A small spectrogram enhancement model, trained from scratch: batches of 128.
Rows from block 13, named by matrix and row number. Each number is 128 + 32 x the weight over its row's rms, rounded and kept within 0 to 255. All counts start at 0. After the name is the row's rms in percent of the matrix's.
# conv: 3x3 conv (model.decb.1.0.conv.weight, 192x384x3x3), inputs 224-239, a 3x3 kernel for each
conv.119 102 [102 114  86  75  86  79  87 113 124 101 113 118  69 102 116 134 146 153  92  73  89 122 110 138 148 150 153 100 110 141  67 101  95 160 169 174 130  90  65 126 102  67 174 144 158 182 193 204  81  98  95  71  87  73 149 161 199 131  87 117 152 105 111 143 166 169 131 145 139 119 146 168 109 141 167 128 142 144 178 174 197 103 103 134  86  79  65 128 101  72  76  98 110 122  78 116 141  27  83 126 147 134 117 138 128 145 179 192  71  81  69 133 125 115 144 155 162 102  92  76 120 141 146 116 129 110 169 162 138 104 126  91 159 155 113 150 166 161 154 173 172  89 110 106]
conv.120 091 [ 83 102 116  88  93 112 116 103 107 109  97 123  99  82 106 158 165 155 159  46  70  93 103  92  96 187 148 136 187 210 119 153 169  71  80  79 137 137 166 170 163 195  67 104 131 131 112 100 144 128 112 117 114 130 207 150 237 169 100 185 113  39 114 141 131  81 122 129 105 121 126 123 115 111 146 100 105 152 154 152 170 121 102 126 115 126 139 123 150 144  42 154 114 125 153 113 133 100  72 114 146 128 121 142 126 174 192 169 112 100 116 146 134 137 121 116 112  75 108 155  65 109 136 106 118 141 103  99 165 129 107 142 115  87  83 118 121  95  81  95  81 120 120 108]
conv.121 100 [124 138 146 114 124 149  89 101 110 107  69  34 137 117  95  93 101 107 181 158  55 128 145  51 128 147 110   0   0   0 141 175 173  83 118 119  97 125 171 205 167 170 152 125  95 126 217 142 159 197 135 135 154 138 165 186 126 117 108  82 133 104  86  63  90 126  76 106 135 106 142 180 144 127 122 144 147 150 143 124 104 188 179 221 146 163 196  79  92  84 114  56 125 123  91 158 118  68 113 145 108  87  95  78  82 143 122 113  61  65  61 121 108 105  99  88  85  94  90 101 146 115  81 142 142 141  27  28  47 117 152 154 149 212 176 125 134  83 136 174 121 147 153 121]
conv.122 103 [182 172  73 154 174 111 182 171 104 116 130 189 186 187 236 120 109 107 188  78 130 136 118 174  54 113 154  93 107 129  88  86 133  86  83 101 219 148 116 192 141 133 110 100  95 114 149 139  83 145 104 109 143 138 173 150  58 122 124  79  75  91  24 101 112 108  74 101 105  88 125 147 170 178 142 137 130  92 147 165 130  81  88  83  73  70  78  64  76  94 130 209 186  91 127 108 117 162 130 155 153 171 140  86 101 145  83  92 107 114 102 135 144 115 142 156 127 144 114 135 119 150 200 161 101 160 173 122 105 173 120 150 144  39  98 117  97 121 133  99 132 145 130 154]
conv.123 089 [132 140 153 109 129 168  59  92 115 154 144 145 128 137 137 153 148 143  11 144 187  71 148 152 127 160 104 165 173 215 147 155 174 105 117 151 176 152 124  93 125 108  89 129 126 103  95  89 143 118 150 139 125 154 155  52   7 152  98  20 143  73   7 109 132 159 126 111 152 119 117 144 102 130 106 128 145 128 123 113  88 136 130  79 168 168 127 117 139 113  54   2 163 102  53 171 116  55 164 118 120 143 108 127 156  84  93 134 100 111 103 125 125 113 102 112  97  83 124 138 122 121 155 156 151 172 109 176 189  53  86 108  63 103 125 168 154 163 165 131 168  95  76 117]
conv.124 103 [126 124 162 125 113 138  81  96 124 102 128 210 117 131 157 110 133 130 130 109 157  34  84 139  96 117 167 160 193 190  89 148 150  75 144 119 144  85 129  56  74 125  87 100 121 104 149 136 140 160 146 163 157 136 140 112 114  75 107 109 176 146 172 160 117 152 205 136 137 191 127 134 115 106 113  94  89 113 158 128 125  77  83 111  75  98 114  91 108 108 139 133 180 158 134 159  70 115 133  81  97 127 136 102 110  81  67  73 148 139 138 161 135  95 103 107  94 174 169 150  96 123 109 208 200 197 134 140 166  35  78 115   0  74  86 132 138 168  75  99 143 105 119 133]
conv.125 094 [106  68 129 149 115 160 138  81 122 202 184 206 127 109 148 224 235 242 125 168 200 117 107 143  60  76 149 238 232 193 163 184 178  96  96  82 156 143 125 186 110 101 107 100 108 131 117  88 157 132 116 162 158 147 116  70  47 205 134  99 139  31  56 120  96  75 120  92  82 142 102  94 136 157  89 139 166 131 124 128  96 158 157 152 164 183 181 148 156 147  76  52  52 158 131 148 222 183 177 126 141 131  79 106 122 121 141 128  71  64  86  64  54  73  71  47  82  66 133 155 162 175 198  57 148 176 147 160 178 128 140 118  95 141 105  89  96 104 170 174 161  97  77  85]
conv.126 094 [156 166 144 145 150 130 112 121  96  52  56  24 114 121 119 151 150 143 130 110 169 142  70 113 131  95 154 151 145 135  64  79  59 140 138 146 200 188 161 104 139 155 114 129 162 137 120 113  81  77  68 119  93  80 157 101 121 176  96 109 108  54  50 138 167 163 149 180 168 172 184 177 168 159 176 103  98 108  67  68  79 141 125 170  98  73 117 113  89 109  26 123  41 119 181 114  87 156 118  77 106 128 103 108 107  65  64  76 250 213 222 121  90  91 172 154 159  88  58  82 143 119 132 122  82  42 111 132 167  77  79 110 116 125 173 102 135 137 155 185 171  94 115 105]
conv.127 097 [140 131 134 123 136 149 122 144 174 153 179 207 137 148 165 111 132 136  85 153  91 133 159 116 191 187 152 159 151 119 145 149 120  93 104  74  19  88  51 108 120  87 160 188 170 110  80 109 111  95  93  89  89  93 113 203  99  62 150  93  61 141  93 102  92  95 139 131 154 129 112 137  50 106 120  81 135 143  39  97 101 125 178 112 121 153 115 132 139 116 117  91 160  92  84 142  93 106 145 100 107 112 130 132 131 119 123 140 118  99  91  91  62  45 171 160 142 111  51 102 119 109 143 109  91 105 129 101 152 145 106 130 108  60 112 105 117 110  94 116 129 101 122 135]
conv.128 103 [ 57  53  55 104 101 108  96  81  90 115 158 142  99 163 146  98 139 122  38  89  51  87 127 101  77 120  91 103 119 142  48  88  92  47  79  79  82  82 104  78  68 100  82  77  76 130 163 149 111 158 138 180 207 191 187 163 164 184 188 180 156 132 113  75  82  75 123 114  95 139 127 119  63  66  74  30  54  67  79 109 133 136 137  70 150 167 110 231 215 142 153 141 205 119 107 162 107  85 148  80  97  90 118 145 147 145 162 174 145 116 112 124 102  98 110 110 110 136 141 153 198 185 176 155 134  93  72  61  97 140 124 159 119  94 126  82 116 120  76 105 108  48  79  77]
conv.129 102 [149 146 153 173 182 190 150 156 150  88  93 106 139 133 126 111 112 111 178 148 115 166 126 117 197 173 171 168 160 163 138 138 136 156 170 179 110 122 135  99  92  93  67  55  42 144 122 117 117  97  87 123 109 106  96 114 144 109 109 138  81  62  76 148 116 125 181 139 152 188 152 179 137 133 116 108 106  92  98 101  87 127 118 114 166 156 149 155 143 124 167 151 173 134 142 161  89 117 136  95  90  98 104  98 111  79  81 100 147 157 161 105 100  98 103  98  93 129 146 141 124 124 111  88  98  98 121 104  83 124 116 107 153 140 139 139 129 127 116 110 112 126 121 138]
conv.130 106 [117 163 135 113 156 134 108 137 142 122 104 105 103 129 162  93 122 175 142 169  99 120 170 106  76 176 111 125  29 176 165 109 190 105  96 139 114  91 108 103  88 104 116 122 128  70  30 136 104  98 143 149 150 164 109 100   0 110  48  61 129  66  87 121 219 140 120 172 133 125 167 138 105  94 111 165 144 161 181 129 151 130  95 113 121 127 110 118 142 130  70 138 168 117 109 134 133  58 106  90 104 126 104 141 144  60  98  93 133 139 146 156 137 167 119 107 118  45  54 182  20  73 195  68 115 162  39 138 210  53 186 169  83 199 143 121 191 155  89 138 120  95 152 135]
conv.131 102 [118  97 125 110 119 162  80 102 186 113 124 143 118 106 115 148 109 137 171 157  97 201 200  79 154 255  73 106 119 133 102 143 167 119 169 127 139 161 106 137 161 118 179 200 145 170 113  98 158 111  93 190 137 134  78 163 127  64 128 138  20  81 142  69  47  51 124 112 124 205 148 172 122 142 148  50  80  67 115 112  88 190 101 116 177  89  89 178 120 120 125 131 204  99  23 126 226   1 190 132 113 135 131 133 162  93  93 146 121 111 105 157 151 161 140 143 138  83 110  47 138 167 103 150 163  93  56 132 118  37 105  93  57  78 127 112 166 160 115 145 143  91 111 149]
conv.132 104 [153 154 103 143 151 111 116 120 112 115 111  79  83 105 117 117 158 181 106  87  76  99  75  73  71  84  99 230 131 150 204  84 124 160 109 177   0  36  69 100 107 136 179 136 145 149 119  64 134 120  88 113  99  69  76 146 118 242 185 159 182 133 130 124 131 140 137 128 139 169 157 146 154 182 131  44 103  91 126 122 105  87 116 143  40 101 135 104 109 108 134 204  71  86 166  88 120 149  73 108 119  85  66 115 111 100 124 121 123 126 139 102  98 136 105 100 116 104 107 171 255 221 193 164 120 119  51  68  66  52 119  99  70 148 103 155 132 112 114 104 115 135 109 144]
conv.133 105 [125 142 173 130 139 178 131 136 181 123 130 191  79 101 105 138 124  66  88 136 141  63 119 180  86  82 103  84 112 183 114 112  78 124 124  43 125 130 208 111  84  51  84 100  65 105 144 189 126 131 190  98  89  83 151 134 143 132 126 149  97  60 173 118 134 119 123 140 143 159 171 176  99  75  58 136 137 125 104  94  63  85  92  71  98 123 132  30  53 103 102 136 104 142 164 141 122 135  93  95  94 117 112 126 154 111 117 123 137 134 142 129 130 175  95  78  75 136 154 158  88  77  56 134 149 190 168 121  91 118  63  38  99 110  92 107 114 126 119 126 184  97  86  78]
conv.134 097 [129 155 154 114 151 158  98 159 183  76  82  45 145 164 131 128 162 133 115  81 104 130 110 116 109  79  94 119 118 101 121 129 106 118 130  95 141  77  68 147 131 122 165 144 128  29  41  79 125 117 133 107  95 106  80  41   0  97  82  69 121 101 112 155 180 157 205 203 163 207 184 139 201 194 160 178 170 135 134 148 118 103  42  71  94  70  77  73  70  68  69 123 166  85  78 153  95  71 173 157 170 191 118 135 174  99 105 150 161 159 121 165 191 188  98 102  92 131 133 160 141 127 124 179 140 133 150 159 167 158 150 161 135 111 148 133 146 184 137 117 147 135 126 164]
conv.135 099 [128 134 105 114 122 116  91  93  95 138 138 133 133 115 100 169 154 148 207 112 185 159 148 128  66 144  88  68  85 122 112 128 163 139 151 182 134 144 123 116 120 135 188 186 191 127 118 116 155 161 156 140 161 152 242 156 161 238 144 187 214 135 161  93 135 117 140 151 120 150 129  91 135 132 169 118 111 148  57  63 106 192 179 199 255 235 238 204 185 184  74 151 126 136 146 142 170 157 181 121 136 136 112 109 117  99 101 105 132 123 114  89 108 108  91 110 122 151 110 103 117  92  59 181 135 108 154 160 154 118 129 101 131 113  88 156 159 154 179 170 141 157 159 141]
conv.136 091 [141 150 154 130 141 139 143 140 132 116  85  95 120  97 104 150  93  66  96  53  51 111  96  55 102 124  65 211 221 178 202 203 170 167 176 150 147 184 167 124 193 215 180 211 198  91 114 136  95 109 120 103 111 119 129 162 172 104 133 145  97 117 104 131 133 112 153 148 139 125 129 122  85  99 106  67  79  86  62  63  73 120 152 190 118 149 155 123 158 154 166 142 112 193 123 103 208 109 115 145 159 179 123 125 120 111 104  90 151 142 155 128 126 147 147 134 135 185 127 105 139 130 131 157 132  86 167 192 187 135 178 169 102 132 117  92 103 127 100  99  90  77  85  69]
conv.137 098 [ 90  76 101 117 107 123 122 119 117 129 103 118 122 107  95  95  66  72 109 110 185 133 130 196 168 146 210  88 132 150  96 120 151  98 114 144  62 114  92   1  67  32  33  80  53 121  52 151 125  90 160 161 143 206 171 155 111 182 156 107 157 148 128 158 178 153 174 177 158 161 176 164 178 159 196 151 155 207 162 168 204  68  56  53  91 101 111 114 135 142 137 148 125 106 150 135  95 168 152 122 125  91 116 143 125 114 136 123 146 147 133 139 118  90 173 156 140 129  99 121 156 145 126 113 115 132  80  78  99  82 105 109  90 133 109 116 123  88 100 107 100 137 136 154]
conv.138 104 [132 103 141 183 163 213 166 140 145 125 110 137  99  75  89 131 132 142  78 234 208  97 138 135 125 136 155 224 246 234 160 212 226  79 115  74 206 225 188 116 132 116  69 121 163 150  90 176 148 112 194 101  76 147  91  82 110 167 132 182 147 107 161 136 110 144 143 137 143 142 135 142 125 152 160 156 128 111 124 100  98  66  97  11 115 139 118 110 103  97 188 125 176 158 109  67 149 150 124  99  86 109 172 140 122 161 138 110 121 109 147 110 116 122  49  67  77 180 147 101  78 147 144 114 121 123 153 153 118 182 218 146 128 175 153  61  57  73 163 145 168 157 117 127]
conv.139 107 [ 95 108 255 125 110 192  86  99 142 103  82 111  98 125 153  65 100 133 167 193 114 252 153 166 149  87 164 217 206 170 113 127 108 132 125  68 101  54 140 178 140 161 104  72 127  36 184 138 112 188 153 129 169 144  76  50 105 188 131 102 157 119 103  87 129 131 115 157 112 115 161 129 233 140  78 207 152 118 188 139 117  86 172 109 132 166 146 176 143 143 180   0 161 106  61 132  70 105 134 150  50  55 147  98 101 106  84 105 174 148 171 129 124 125 130 123 122  36 236 119 177 205 129  84  89 103 157 242 198 131 114 187 112  77 128 111 133 161 128 173 165 145 167 157]
conv.140 111 [136 129 129 158 149 206 149 120 248 159 132 125 170 123 101 205  82  80 115 116 165 103 185 135   0 255  58 128 181  99 123 175  72 110 141  77 126 128 145 122  71 154  96  24 170 143 132 108 116 139 120 140 152 117 162 168  91 190 187 112 129 199  89 129 128 102 103  99 103 173 132 142 139 135 138 165 117 121 163  99 118 123  74  99 114  93 106  77  71  97  94 138 110 238  43  84 255   0  58 105  96  99 107 117 148 180 115 142 125 131 139 123 114 139 114  91 129 135  58 116 138  66 133 169 115 135  92  85 133 126 131 156 139 132 127 132 157  81 119 142  76 125 154  82]
conv.141 098 [133 108  58 124 113 116 175 172 207 143 111 140 238 184 175 112 142 121 185  80  46 194 192 154 100 200 132 163 194 161 142 140 143 152 124  79  81  72  95 171 123 190 144  86 140 151 178 156 127 184 156  97 117  76 202 207 145 125 126  82  88 103  10 131 131  93 121 135  97 150 195 157 100 126 139 119 116 111 167 152 121 166 148 169 171 183 189 163 166 142 144 135 137  88 100 121 124 132 160 145 180 184 110 113 153 129 132 135 157 153 113 114 130 119 152 142 141 134 119 110 116  66  47 113  78  76 122  79  75  48  22  63 100  35  51  87  94  82 122 128 103 143 174 186]